A small sound classifier, trained from scratch: activation swiglu, 11400 steps.
Rows from block 9 of a small sound classifier, named by matrix and row number. Rows with one number within an expert belong to one neuron, the router's apart. Each number is 128 + 24 x the weight over its row's rms, rounded and kept within 0 to 255. All counts start at 0. Numbers have three digits each.
Before each expert's rows are labels from the 100 clips, of 14976, where the router gives the expert most weight on average: "responds to" is what is common among them. Only what is clearly more common there than usual is listed. The data: simulated sounds of rotating machines with and without faults. In brackets: how many of the 100, against the usual share in percent.
# router: router (model.blocks.9.mlp.router.weight, 8x384), inputs 0-63
# gate: expert gate (model.blocks.9.mlp.gate, 8x192x384), inputs 0-63
# up: expert up (model.blocks.9.mlp.up, 8x192x384), inputs 0-63
# down: expert down (model.blocks.9.mlp.down, 8x384x192, transposed), outputs 0-63

# expert 7
responds to: electric motor (100 vs 12.5); speed: slow (68 vs 33.3)
router.7:139097142139156090121185137103154153132141156103139146139074136171118157138134112129144097135134110126125132127127140133064151136169140091163114107111149128091137133154094161135154146131121109
gate.0:134141146148193139105112108117113119110132133112095109089113112115081113131123146122100123139162136118124120159108095128082086125185080129078140088119138156095175127120130146105161155125163136
up.0:125102149148141160140118072132139106125149111126134081128134146129146136099111108129111126147153110156126171141117160151158102154116136110123132175150160129140110176111095094180109157113120143
down.0:126130103154164115127099132098117096168157137143116160098122164111105158122082139104108083108123103129117126127122119142095094161134172136079120171095134137131134167112096095161162112089085132
gate.1:124139111085154126129144160103155131156139125093096108153119162122071155075146120133151111096148123138091096130137131100106097135102146144119126144130188149088166142141130137084139145081090142
up.1:124170062157118158085126137094138111101111131117124091085117152139100094162154111144113112139137089065105127109123158097170126146125140115107139122181140172115161105126090098127116161149086104
down.1:100135134100095091112185120060098130123116106106163126133119114132119108168108127149114099127150127105109138153152128163085119101175113110170138134140140124138150145103142095142130104091123086
gate.2:125128102154114123144139151139177155126127139126167149133107157098095102126145112126179086106158140108137143166088106145161155161166146120146124103141164097068131129121140131103129124131120119
up.2:137181140099107104112128111135116113139143115139140129103182104097132105106116127134129162128096151124128107123140140094133115158091134158132172132176097074147073125108127125109148165118131095
down.2:125158133129137142123131152132103178128132111133108158071099123131151123111150127149142154094114149101198110102142136127105164134134103105167134092146131096119133109127085166113087117124128148
gate.3:165155104069164109138175105119148166125108094142109103115144101143165108120143101166157135123121125134104076147147138147118134104132152144111117073078157134090145120146167150109115127150149104
up.3:152092109132101099114101142167104099120122126111149106151143177130122138161121196136090169140142112153115167132109119157119148082154135121123115143112093086143104134108173074147147121095131141
down.3:108141147099122110139131127111139122154171135106120174098137114115063119144087128142120134154158131127126071117090111154117110141161101103126131127090183120126085142154120129120107121120148120
gate.4:151139126113133113135138144145116130124107149111127082090118152125102144128116178119134097137171123131127133161131143114095168117140170053159077116135137129125117104158140148123147065119120130
up.4:099149138139135140119154108035120086141110108147145183131151097117150167112110052137107125125089167111147122118133130142149119139151091137130102138145130129145142130127122123140151130116152111
down.4:167126115117145126120132148149103163101112140131110165094122104131142105126124135166143174141173130107152171133099109089169116124139167078140093107119133147111133071139130153107108104140158134
gate.5:142144103074144095126170137120143114132188132102122117114118133105106094147118102128155135133134133109181150135099118131137162159148151097148123106069132115147138123136144123104105122137129151
up.5:153192159097130090131149080125101138129164118108117153138123138155098123145105101151127170121144164118189112092114168109095143130119130134140156144139119118136163103117137126137117137090145130
down.5:138099162124095149100096137160123097127095163112182098157157118120115132121093147143118101116101080123155145164129144175135090088163123125132081148113139162145090098118111112130124106131132120
gate.6:092140118103148129124142091121089178105140119108077120135170127106141158128133168150122109145151143097121117123138126126139146111147155133156103134134138132080047124160138113120107144109133148
up.6:101138114137096088155154133140121070108108145095149089141134147156097113161127154130078097134134123113158154132133160088130125134133124134141111125123122154142146163164097137180159099109119180
down.6:116126095116113148149129103142144158173108150108131155140140132140161116112094187098118130128140111127143074130079197112113137113116102114143164139128167151078126152137108149089110100143109142
gate.7:162127123111114150114150115179165149135139133121124151140140139103114141166100093120117149121160098115115111156172114123120173125110123125167151100118071086111155131120136140107097134141120137
up.7:120083074125149096151066103125079129169128131144150130130106128111158158135153147139131117100150115140115150161087082124142098107124150141128111134125120159203125131117118126179124123110132151
down.7:124144116143184155137119099106127172130112087134144184162126119130131119129160077151141127125141110119127095136209106096092135108154110158116104138128095132194151123130142117137134149087112155
gate.8:126107115131087125137138141133141115123155126139091123155101125136148124139124147135112159097099089158130125128106135109140169120094108131155133143143144105088119159117147151097140161090101118
up.8:112148146126150140089136149117094127112103125124096131134050119120162159156155111150154133128092147150137148147127091141092120110120073121079158101133112096134120124126145091146153124145103115
down.8:132110136151084129142122100121132177109140101102172130117127135130115134163140154130123135129179140139115123119105155106149130106136117154091160137151128129125082150107133177113101128111129150
gate.9:108140157144122184096121128139147116080110115152114152146076084143130093119118142116146122125126103145127162116122110088135145146158134126132107145151133144147111085162129131090128117084101110
up.9:102089148127090165192120136147156143158085139110103128111077141125120119128109137103108111113142164130105099097130155111122103166109097143137137137171132088155141151110101147158107148084182139
down.9:099131142123147112151158146135140141147135155120149114146147113116106122158108114123128122101120100137155128118105150113169125149134096173124075129129082104122101113124082117127125134094126118
gate.10:140137186133142135143138179120144110100085120132162139152146131129094077108098121073116135172112171101156131178140109137128179149146165134111127079168145143117154121052120164149119131150119115
up.10:106103159122103103123158036123097127101111139130141101098115122115134119071118139171168177101124112133102116115108116106154084096130159128116130119133159145107110125165144135144104159153132145
down.10:096129145112111125107138138121119145093122138127129106140132099073132092133133145132121112120140116094110093125132107123112112177132097117127156165137147130149113109086126131125091132092134114
gate.11:140173123136151164102130123114146151133140123118095165146061169140102155107121118160108118097140099146135134088152152156105157116103113168110189069121134166081106108080139148101113106156115105
up.11:154168130132121144073137118137130140147096158120149113144128142106113147095124092168115124086100150082141120109123145124103103149132103136116108149154124110167127118109169148147114113152127145
down.11:160163085125089141108099179094143098168087108096130125128144129125148124122135112125121168151136091169096114102176168157096142116140089148117143134135098169118148149072105131155122108115077136
gate.12:117120105099112104148141138154108140160132156176122133123096126141115130105127057154120117129153099126124167174078137129122152147111127106139157123114110142139143106097141159134096141158125122
up.12:164152169118155129153125117132158123109117122141130136133131070147145099112106113144159120146136113128135103126146135133102110103113111108116117121118127089168086123115122178141154113152129120
down.12:111114159125115131124099142108162141145073140148093105128152147088128112169105104123126135130152093160118149120104146127081105118121126125206117108141134145124160129159138165099111121152115125
gate.13:164148114089123134082152102103137143111157116165128130095123134146117134083172099142125145137142112133123125062116145098099153117122124128101119103125102129099132123109128143105133134112137116
up.13:109161116138106119108089105130140129125147152097128142112129151115096105136107191131087108127106092115121179160094117116166121161111119116130114084133131144173136125150095135175171144098111123
down.13:153142142107169132118097120149120121127117151128092136093129094140128129121096112137100106123153093093090123164122121123154168125117118113096113135158136116079110083115120108121112073126131123
gate.14:149091149144122140133115095129137171163167103131175138156108112148126158153117112094131118086135143116166127165116104116137120136133141155130083054122133109112115126115073140166125126150140143
up.14:118133132130128150115116090133109128177129121136143169162120128173155159093131076133137089125134116129143129156159092121103157156134174135149147114174129089139173128147115095108150187112136122
down.14:104146167117106090070125087106118112133116158106173120108132110126120120096099122128130135149093105129145154132160162147148104128164121140115121095094145150117113125132061165106138101138105099

# expert 1
responds to: compressor (100 vs 12.1); speed: fast (63 vs 33.6)
router.1:112143102129151108161168162114169093140131121079085147123098125130119154118108102125164117139137133101116161127101132139086148157172107125161132142108181147090125122118124202153092144143122119
gate.0:126146101101128153123150103102130148162133117135097139086101114110129086175152087118146133132154123134134127106115121132158117127130115084136085132105143129133156145153157194107074169131132077
up.0:130129100058138138154135093086144159110112106121105173102147105132121107170144094134180148126085148108133115145130107111129104153145131122135099153131124119160148131141146180137096154139119116
down.0:128147124163111129100109091141119102126117113235153119152171111117150145110130137115103097141129109110070135075154135118097155116128130139102117139180111151138115102084140094173174144116131137
gate.1:103106157153149092121145105128097163109120125116111092123134138089101093119142131105092125171139154116105144108121144096136141101104161136129094087088140129160146096151148073090147109088129142
up.1:150128079130152154144142151093128158144116116120139197139125137132114134118125149157150126150106115119116131150101146129089139150166134127115122176157152127114140134123111091159124169104111128
down.1:104121128127165126165114131138172155119116116059147138088118139135117117105161086147126109126122126147165121174122138162115105141173168133110106100120127137119149144162105104115123157075127123
gate.2:128076155145122121166128127102118111082119096071154061157143125130110128127115141160114122156070168126163104138169125099141093130139148121154088145099108143116097113149104180134138138165131154
up.2:136149136136072146138136150146120147115101110118118129146113096102148148142137096168164119129102153094131111091133099152127073100089134142163144147090161130101138113143094174161139123160127096
down.2:111172120126102141151121160093143102116164163133154122122117134106110143097146110121065176149155121109141137126127162114148104176141134117127143154087100128098131140146114112157124104129121120
gate.3:109084173136164111140102146143134163106153168121087119121092130154095122124133156158093112072159114156131172135099112113097128120162112130136122115111163118133107170142117104170143126098112136
up.3:127148089132145124118107107096113092154110093131162147151156103091171115143116104115148157172119097088103105098155118092165176148124114136114135122130114118141101120079137127110156158136127076
down.3:124095141158141133142115162163134157116157131096128117131083118125113131123116147177127131115148140119112163158141171091125128102164136122147109108131098125129098114181095112137150122118160154
gate.4:116127114131134112143159130094159103161103105116092163125134106114114099133114126114177107170118148093115149105092092113118145153145084112117137151103150120127134134114149191154082130160113125
up.4:109120096138136106160161131091146101148110108107102162126124103107109105141112119127190117156136137097118144111078092111122143157150105108133134149108156120119132136096141179164085132164104123
down.4:132140135128096116107143086112104117179123099203127131137143095108150097120159152058123140152116135108129137114128115137139158161095102122118129160159125102158136131089123113138117114139171128
gate.5:108136105098141125158129141123106097138104149084086169144132113118098123131115133137170128164124143121119149105076134100137124137167114111145108128120129136120155113122140160132072117137115144
up.5:134136166152116171099132123133090154101139149144133102122154148132132140151115111125107154118114136131153147133163153136124131099083125139133111112139107128142154147104096066109173104116133104
down.5:146121169116165128147113177145147119124159164034085124127130159082098151126100106167131137155114167125120143143112139119121114117151166120143114125079120126107122130177105145093136129096106112
gate.6:123112122108171100087118123138137158128116133120129095117104127078137154095157138133109122110106124102134152126116165138180144147114157159128147133128121121135144111146123123086107113124136121
up.6:109110111141109098113104101128166110124100144151170139121122108125149106150176108138128128116127113146100146101136128161131097154109098151113154127117137098107126109123117154147129188159129122
down.6:101153094132100105172123120124138135112184145146131108128135137171140154131085103162093107068132161109102140136084122103158070092117148097122147137089151124112158135128099107136121119136156140
gate.7:105124107101151124154160147100118095152109138111100154115143113126093123150128128103168118168145138102120158116098110102121142159172111115132127150124155128119159121132127166144101147149114134
up.7:138122172143136151114103116162118146090145146145151104129147141131153147124136153128085141086134138161144123153167140127130118117097143155126140110124113153158125107125130095118166117101121128
down.7:128101118121142154161126165153148137084151175064107135145132180126104153133121103187129125116151111144147116150104149113114116132150154144138109118110146160124112134148107142092151152103096114
gate.8:116111109133155120143144141096136097163109109118112174115101112125122105118123128121186109169120128098111147094089092115125154152135102104150136151103167088099113152114146145149110133150106105
up.8:153127138147110164107093132169107147115147150138142084125135152118143151128144124120077156092124116159134101159163139139143117100097156132125117114140086152165125115129122089124141118098144156
down.8:105093146123154120151117149130169133111149174054131106120134166140105158115086120194129130090141123137111113150110137129110114123159147127157136110084150140101113125149109123128162127100105126
gate.9:182165122103110094110160088121144150171141097128154111127127119165176135121114097164100107138143133141104094146108154145088113111126115168115109126067129122135120095148154107143151066116132125
up.9:093147124134138144118145109129115126122139121132134143147121086129139105113111102150095079169133155127137106121134147138091102105162097126116119134084138081108081130083118112157121077110125114
down.9:150131125089108080135128124109141059127132122122140104143165135112131161113159155099075102103147110114132123141138137097141159142143166163096121130103121173120153105126113112161099140105125095
gate.10:122131161143114127144146120106126158122132174082117155138150147116167154160155136110126122087118092138152149164134099174142076133136108157167143103146126149176138146117140126118157089075182117
up.10:141137096150124134148095164169137091154131114106115119098151125157149121146088105118112145125155172114146144133136137173114130150144118111127169112123183138145147190154161133131115166185094102
down.10:108123108163157104162151152153150162153114136140127102136087125112124095137107095140167161126132138158105144112159109085147145095106108154131174147065122084129083157133144153150125159184106129
gate.11:116091129120114123090079141117141099146135126108142108101108073141116106158078107138149172069149128100117197116150115150107122143072169130138164137086165132123164171129139121124125170110109134
up.11:136129095129123137089123158173154113157153092151139161154145126147139128135091143127167134155148149136114159113134128099112076127106115115061146178125152150097092081096132107127144158147151125
down.11:082140124140127153122119142103136158111163110094129123094100111117081139185094118140121130151062093146152109127085134154132086127130127144120164103094125116158132137164113096120150149129138147
gate.12:169116114132156116143112108119139144120153080059111153090111104102107116155127163190148178104097148113137157120116094145128152090138098107125144103168138159100122099133124176139133144132143123
up.12:118125188120099116067141124123125149155134125174171106119123160172124113101107189141135112130134133120153111117146169125134128133156164185120123123110136085136145129139118115143179101121116154
down.12:099124115147130121142141130139182126127099152110103118082089122127149116125135136135157124144140113133113140113112148091109157112127138156135129136096111109139134117155131154138127147123103102
gate.13:162174121070141158119143114159130120100154102110109126137152091090133147144150104094138141121107113145091165144097139127171114147125082115133146111138129150102075099117144131157088171114063125
up.13:122156106137104087119161147135166123151107107091142150105128112129143133117093100158136138123136120107115126123182127141161135117152138114160126077104151122109148165091136169174120107126119109
down.13:118163107132135110116087135116142120143108056140085120158135110110137124119164118117114101126115125129136100135107156138116109136142150108159126142129123127107120144086133092144121117106134170
gate.14:129105132088146109133146156086104164105134105167123163147133104128114123139146111134137121143112107145115118102174144090133157148120099144127163110102154149108163122173157170087107142134160151
up.14:131135114113149084094116120143107069152190175131118147135137135116115110102133122140135104168145141105126110137132098115118140120103130150139098142128134105127104139130136144101077168095110107
down.14:119109137164084102105095097136100112091140139172093161138098158144205156106097087137173106140106166130122138089142098134110127080099118138102091131145127099107154093125111119111103089094143144

# expert 4
responds to: bearing knock (54 vs 13.5); piston engine (47 vs 12.6)
router.4:144119149164106110103121128124135117130131121165158129165161127126137144136123160112111133123110129115123153106156138131126103126122095124138132166184079154169091113098097087155163121137130142
gate.0:117158110107138156110132119137113116140116115124080109096088100124144087137139112106158146150135131129167155150086090088161125133134126080121085115129140112135154106145157150105082145133168109
up.0:132120115112155101143178154115160146132136118078118183155126160120106140190102099147143099116136151072113131135110139150116117159170123119148162111102134142084123133107168172116113113163083108
down.0:143125108115126182107143119119109152122129100135148126077089115152164101130118145109184161140110166138145125136134091144175106118087134100108118152126147107181137144202149131107123110112153066
gate.1:165139102108141117135123100112115138131141073112119088115116107161161129110143100146111116103134106166096117128141140148115081154130161164113147153098164116110160122089117122128092115120083127
up.1:147117132122175157150121120136115138173153112159132114072139112151125107146116113103131156141112134176165117121148138102154145117129172102116114156130091103141163172134107120120129097114127096
down.1:165114129117081114127128127180165107110094114128126128180143123131137144097136108121113098087131075130123116086151168138140099153139150159116133142142115129125119114090089131150104105159096113
gate.2:133134085090115126124140110148100114129152123139083145124110106106128085126099101120125112131114142143150120149085102131166129141134163112121114123111162108117140137107137137134084129136142118
up.2:142108122105126107134145120090172105142104155058100139163147072116116127140146156134156119143173142130099145119124150142116142114126129119107145100119157135083128113117172142132119122124134113
down.2:152144109114164135136117141111119174122158173107156145105108138131111085125139124130135135113144138129152096114120114147145156109109112107146116076111126104183148140199109130082129146105202086
gate.3:123142085072144107117153125083090115122137092127086131100102111147124137132105060158116096123102165136131097119134128120117137162130172165108147131106146092095152147128125164134061149146109126
up.3:169149108117177143125165141125145131178102116098166137144134119122105134188126142150142135116168140091109138107132162148106115140159134118157133147087168110072140153128147134159119153152159115
down.3:161114155131107149117090139138150150151128152100130101119115141133152128123161130141171152069130111121123140146136096090119130120106121099160126145105140123172114102170137099096076088102159139
gate.4:134132142076111131169113148116124125107137145150087109109152132111153113143131109138091089112194134195104153140122123125133121156115124162161109129129170175095145124130133158136107084115141139
up.4:142146142077151127124174135127120118107158128117129110161122108135120142151129092109105105110103125111118097151104165134112141139146110114151128127056148163074107069129125169168125089124088122
down.4:100099101157154160125158145127105162098081118103134107090096123154143103143117145116180183092123142133153104113139114117149128112096159101131099108089130136190160133180154131105166133135169100
gate.5:126149131121152146171107148144140074133121133113114138139107115112093112126146154145139116135144135130133154166100137160119120156114085141125127137078162155110083136119131145169113147126116130
up.5:143104134109134116138142156102133120154145091115106134138109122111143142144149130132129148108137088146121109141144169138111129143154141157089154111082169119120132125116129137163101143149137112
down.5:123154120093143131094134147135120160108103116132107134145133168108122110132167090137134144138149151149124146131136145126148160137164121104150124086156096126148161164221144137102122152113113086
gate.6:138118099091095174127116103150102103150097098123103140119136066106128080133148128101153146150167146117163113164098088134122142168108125101120119116133131128118123115147162140134091115111141123
up.6:148146131136133099178143129123151123093129139102115134151116149130124138133104108170141102112143135097112121099130173147117124146122132151130128122102158117047093132086092130166158121145103156
down.6:105145124104104169128124116162105139151131114160143177066100103124102112127122098109172176127166114138135138103109107136127119129110141062122116147113114082174104150163128104109155156109153073
gate.7:137123086095076107138098078116163149143140107156085115126097133107150074126104087155147133154115159152129154144150172135134149128174156149140177115118169149102099159112158135170123163120126102
up.7:115170138121114152150153120164142142137118132130131137147146092104186122120129159117135159134108147155150137145103146115086103149146166122167118145116122174109120098125154129118127143130090099
down.7:160136114189112094155089124151139152126108125167112143088136120174112151119167085106140114121103120122131123103117160140151118152110097131157142111119129146094145124112156091129097145132133130
gate.8:135153124113165131128156123110140164128128138109102160115136112086124086139117092152138077165130134111118110166116101123130142126171135078154111103102155097080109109147202186106093092152140104
up.8:144157128157160123135139118147128153134097108144118108122101128140139103184152104151140143115120142101111117111161128142095095091065111139147129131118121121123124137158145131093141121157145125
down.8:097110144097108121120096137164124109158148139116181096123173173117142149100114122098066134111143116119142127128119096151135143134148137165121114120166071132129103125114143116129110156115123180
gate.9:096123156104090189143137177127155130131138146110053209131143142144105131151110143150156107180113170095151166149114115128095124102081151103114142107108141116113111148129129159120132111111089088
up.9:146160112107150140139163123108140129086117150139163173133147129112122110102088109123099095110168120125105119134121132151132144190140155082158112064128153131091085100120133114136127113127110138
down.9:137160130176143127124117097080116124105153135129124122133127127137090075139116076140109175120093117133151092145150105138129106116124181112136111118057128128155095115176119171104176163119122150
gate.10:125135155113177117136112142124068151117136125155143121140104121149136156127130126136136140089140104139106119096124112118092102124150130068149164144064141125165100118124088130106112131117132084
up.10:119153131106146136121115091152110151084119077115106144082086140134143144135124115127137109120114154132154121150129151129107138128151125143147160170163166100152161133116154113139093151103118098
down.10:110181183120137142141143160122117122158180146205140102165136145125167116140134096170105088180146160167141112089114110113061121146118148136111159117112113113078127106117122101149150129144136163
gate.11:107094118108149143100150116108132136161140120176140159134112099091183137132141068129145109135095116113094158129086159139090139130155132116121077144143138147191130123127143186114146155127131147
up.11:116104086126121149110155078100139121135160133165111140109121112148089119117104158162135150127139116094118115115092091111142135158113098118114093094133139118145186146103172154140096135153138138
down.11:072106130191078107131136139130124134142161115130113189106115083148093133117109115125139154126064129103121135132096099124131121135120185135136156097132099132111119127172125136164129141131144084
gate.12:105139097091131145134139140143118133126159111127088138127133105111115122123120088165111114125150160129156113140093125130115149148127156127141125129121175131093085145159128176132064143138111123
up.12:119099120157096139132101110109149123100139107138157086094126146127160123112120107165118116143125111207138129091141118136111117144109155144103129116140132120132130122153129124106147093153140132
down.12:107126114122145109153104121114148112110107158126134102142150107134118137119161112104056099147129102178111101156116181157115163110086145147152154136133137123082142081089122145167126129142086092
gate.13:107120122090131143119115140114102129093152095138108125133170145128124127128122095164111110107117140170121101116107130131082109127107195164123163136132170120064105139128096122113095121107120174
up.13:082135122157092139123133123100150146081120148095136126131119102111103099134124119134134094144150141106153141135141152143118144131137129133166194155116114122089116122199145166112126113121123109
down.13:077138100146146140171126131119155121142090127124100139117102097121109116109113165124151138063096110168130104077145142102105154086100159110151165153138149094116127150134152141124170127140123103
gate.14:151168125123107132142066054137112112143140108053122099085158130141125119132191148143144105117104117140130132116099096127104136132133128150135121105135102114163132133178114146110185141130154149
up.14:098145128107103111125114131093159130124104106150164128132135084145127159146066145089160128176102147107128155136128086152149142128113125139100137091167121143100104103142133148094139119119103135
down.14:129130100131176156126115142163133091126119126103145112122129144129144133144078152118104106137104086097084108073167188119162111109142113142118111121178129127124128123143120140098088144193114143

# expert 6
responds to: fan (100 vs 12.5)
router.6:089113146168138142162124130157118091106118147150143122128125092153135148107094152176129144150107117107139143109110140165132104111126096117127126124114171096104130152123074127163156132128109117
gate.0:121109138132126189123184121156152143146121143147133134086159095131116131133134090119147099124127107089136149094114140116154159131089147086070131163135151123088133112139126133132123139146108139
up.0:115140123137118095136156137112161146148141106171156147150102109135148127141128117119126160145111149115115144162144125162128079153109107145151137125157102114161121119148121140137150168159173128
down.0:108173154126160140144128093115150056109110091182116130135149137091125129124112099146097108133123157123146144095089164146129123112124108166130079115130155141117131113097155132088105118129102113
gate.1:149149099135123130133142127111107090135104105108128098123131140142114092132167136149131174146184138162129105141157114134117120108128135116128115180120138148120146113153140164130117150160129148
up.1:069177094132116145090119104122100102140108119138137122113137150125102091116177107120136191143128139143110161118156102115157141125100157130139125125098115176138111128146154140154147088103136132
down.1:103131111143159110122112108152132116139102154132098141173179137136115121146143147170107154155153110131110093178122131098119086049142157149099151142165134125135099124115128154149169117156113114
gate.2:087134069138123146121156130133077099146148119161130109119130104122137126129122115115115178094144135141147111097155138076139132080119109137148119127103153126121158134160113134098136124108111118
up.2:143144127149103139097117074139127108137119102126160149128131125133099124130140153126185092140143110063119088116115143127151066100159112155143110142137126176146112138077128110154156111112172122
down.2:144150149068105159101125112110151140122168097158127135088135094087122131150144073066120133185154123122107115116109119138147156086182170127138174078121162152130082136120099156152138097141161127
gate.3:118133123123164116113120155127180171131135139107094146125108126107104179144145179131144144165176136128141189133108149136147129136181099089144139081090160152104138144101088091129115120162106158
up.3:156147139148098143137133109145140128150178116126079161106108137084166139133151165067171145137118130082154149165129127105149158136154119065137111134104101168168128123143148152130131140126151170
down.3:144141160101123122142159112152162097126114144161125156131141138088115131174171147115123073134129136120105109143110134093137155174101095134075149122111098138090159133092140144143113106167137121
gate.4:180112120138142096113173094110142122147157117119105146096139161139149116147092148147131139148104170119122107160145120088111150141122139146093130127134154155110124159123123145118137161148122095
up.4:112094124103153108139120132129097126133151092109128161127092124100097141123147165102100175189126104116109103150077127166116151139142133137143117147107120104143136130119162095157156158113133145
down.4:126106138109124115112119121078109101150156157101152135141114144101131098119118130108120149135147144132134134137163121135109120128131093127134136134146100129143178158110174112161099126112140100
gate.5:104142129121098133076096126151098146072152124137126145111113169132141092116139149139078124083124135128102144146098103088136128104119124153134124059098145132173140146121134150127124152179097127
up.5:166110108139160150139136117101157130159073103130130114116102139148126159143123145141118159116152118113100131111146118133094126113093089120099134130157122138147140109122103141161159150106134110
down.5:139083146111079138078123146107117147123118145113093126138147121160078139104147124152134129143074122160155128141167138122064128139142142132127094085186108147139151137129140058076116118101193117
gate.6:088165106129134137130145158134135120152147140112106107138115179119118091119098130122151098120104088146119115128115099150151140113120147093158125128107182066106164126122101154104139150136124166
up.6:151115115138098144104134117166153134156135138114102064117184154124137149134105133092108113142128101144153103150115135067176124139150140110100104125116099155127129185135139124173105149179105110
down.6:100172113133114114141138122135149106094088113149150102135170120111129111157117135158119150151079171125128160082045114163154123136136133160099161169160127132105150121133113155126130185164154189
gate.7:111119105123104126166113120117128147185128120113134097100121141107142093114153139128128106137118133113112079121082099167142137136120144135170143153118108094121140180136115102099144159147101093
up.7:130149060136119099143147129100138153119136128141107112114105159155101137115098139123107139139180128119154131085159120122127108138137157187154169108144135126176161204131147179111143115117160182
down.7:143148083098124099143132141146142101166154109146155150158130147151146139143167171123132093155130078126155118107137120140110121127092148097141154110158111091115117096137107126158112107136112069
gate.8:133127133127092149128110128135122123160107110093140126179135174127136099147124140147117127100153152164166134109150067198131162100120122120134154150165094141142108102157065130101152133147168120
up.8:120104139118173154147109109183117128126097130091140087135115147110092110110126121118124146135109120109122131127110143124133140142114108127123175151134146132159107120091153122102136109106148104
down.8:123186111128089128133140135117094119168130130136135099159142152105145102097127119144114127126163170111148151151114155161071134069151143136087101113138097131142119134060096144109110110142091123
gate.9:145127139093122126136148116097144157151085122145114141168089090123129190102129101094145113118148150133105162169110093115145094114102143128132118118140136121121125088109076158125136137175165114
up.9:122134107133120111149148097126138104126161117151127177116107143086136126163140143102178133107107151077141144136118160098163096178143103092152142107143106138105161100132090128128158105129112138
down.9:120137108100154096102115132147095120127106127126101162141168143101124142134127174129139114125156106124142159145138172108131136109154096148127132120129091155097107172085112132144137150116106113
gate.10:116200188149157134111139173171113139118124167135104126135143129119092141125147143154136128103155130087129133165084108163132133114091096117141145089125192168129120110128113113035111149143131130
up.10:183111165147104151124097078145094117129133144135157127120143076135124108093108135108129150127098139178169073135168130137132066101119117161129150125113164104149134133177102118092113108141136065
down.10:127106077150135135122114108095121083149106128112120088099143077163146110146118158117139103122135149134149100096131144117127082172155142121109119100114146104180138168106125192122079124118156063
gate.11:133148074114155120110126089132062142137133099148101107110125095130142101143141105129121133145122179124145106139173134168124144086128138110142170127108097102135171136162128124111081109158123116
up.11:136162102116117076078124120136132161137118121157112112128153122086150130142131106099144116086095160121121132110121132115140132119124114153156135133147095171102109084163137163101098136147118130
down.11:117128133164149134157110133145187126129111108122168089194138126135108152151157149126113086132123086147108160145112152121098137171104169194124134113101127153095110133078098105135139125104107130
gate.12:120120115120153161128131143120136133104131075115129172158112145108116161113120186106129152094116131118135113120151170154116160115144114128136068127081180089129121142134129144120132137140103103
up.12:131125166115159113160172107133141148117089088142125115137133123091159123143134110149135080107156134150125120124114142120107119105141157098121134165117158167098119104090120150109128093152156125
down.12:143177091118123119132092135157147146118134123112127171095125135114124125170143122157132129133132143166141095127095163137104106128133132181093079140108159101110158164126149131102176140140115118
gate.13:124136133160131104162159153065114144173132090069136077089137131139130126141180110127090120128101147134061118112105131131090122074133148158115143111116142102137134137108163094133153130117149098
up.13:144150094114138094144113125120159158142107132107150129104136113168118097134148162110138161148199124129115134113114163118101131157141132140103134145101109126178137176120164080128133117118135138
down.13:104159165109112090133124170126136140110134097164115131174154149112129110108185137147128125111090126119128142152112125128077158142174163144135117185136134141122112157090118118125120081152156155
gate.14:118141167119094159142118135128134136147144158130116130166127117134096113144163125136127126079111144139109104133160151078104107142143157102109107096131153174089125109103174135134111103115140137
up.14:102129104133117106131138126124140158141117149137118098109128149111149118172125087208103129107073149098077139068091128112082117122089162168122121117145125140091135166100099111131129164131163174
down.14:166106123113112105134098162126153133088095070120112105129099136112128161084148113133116148128131120174107131155125163133170131126151146101136117106112149148137107161130087108083160117120148138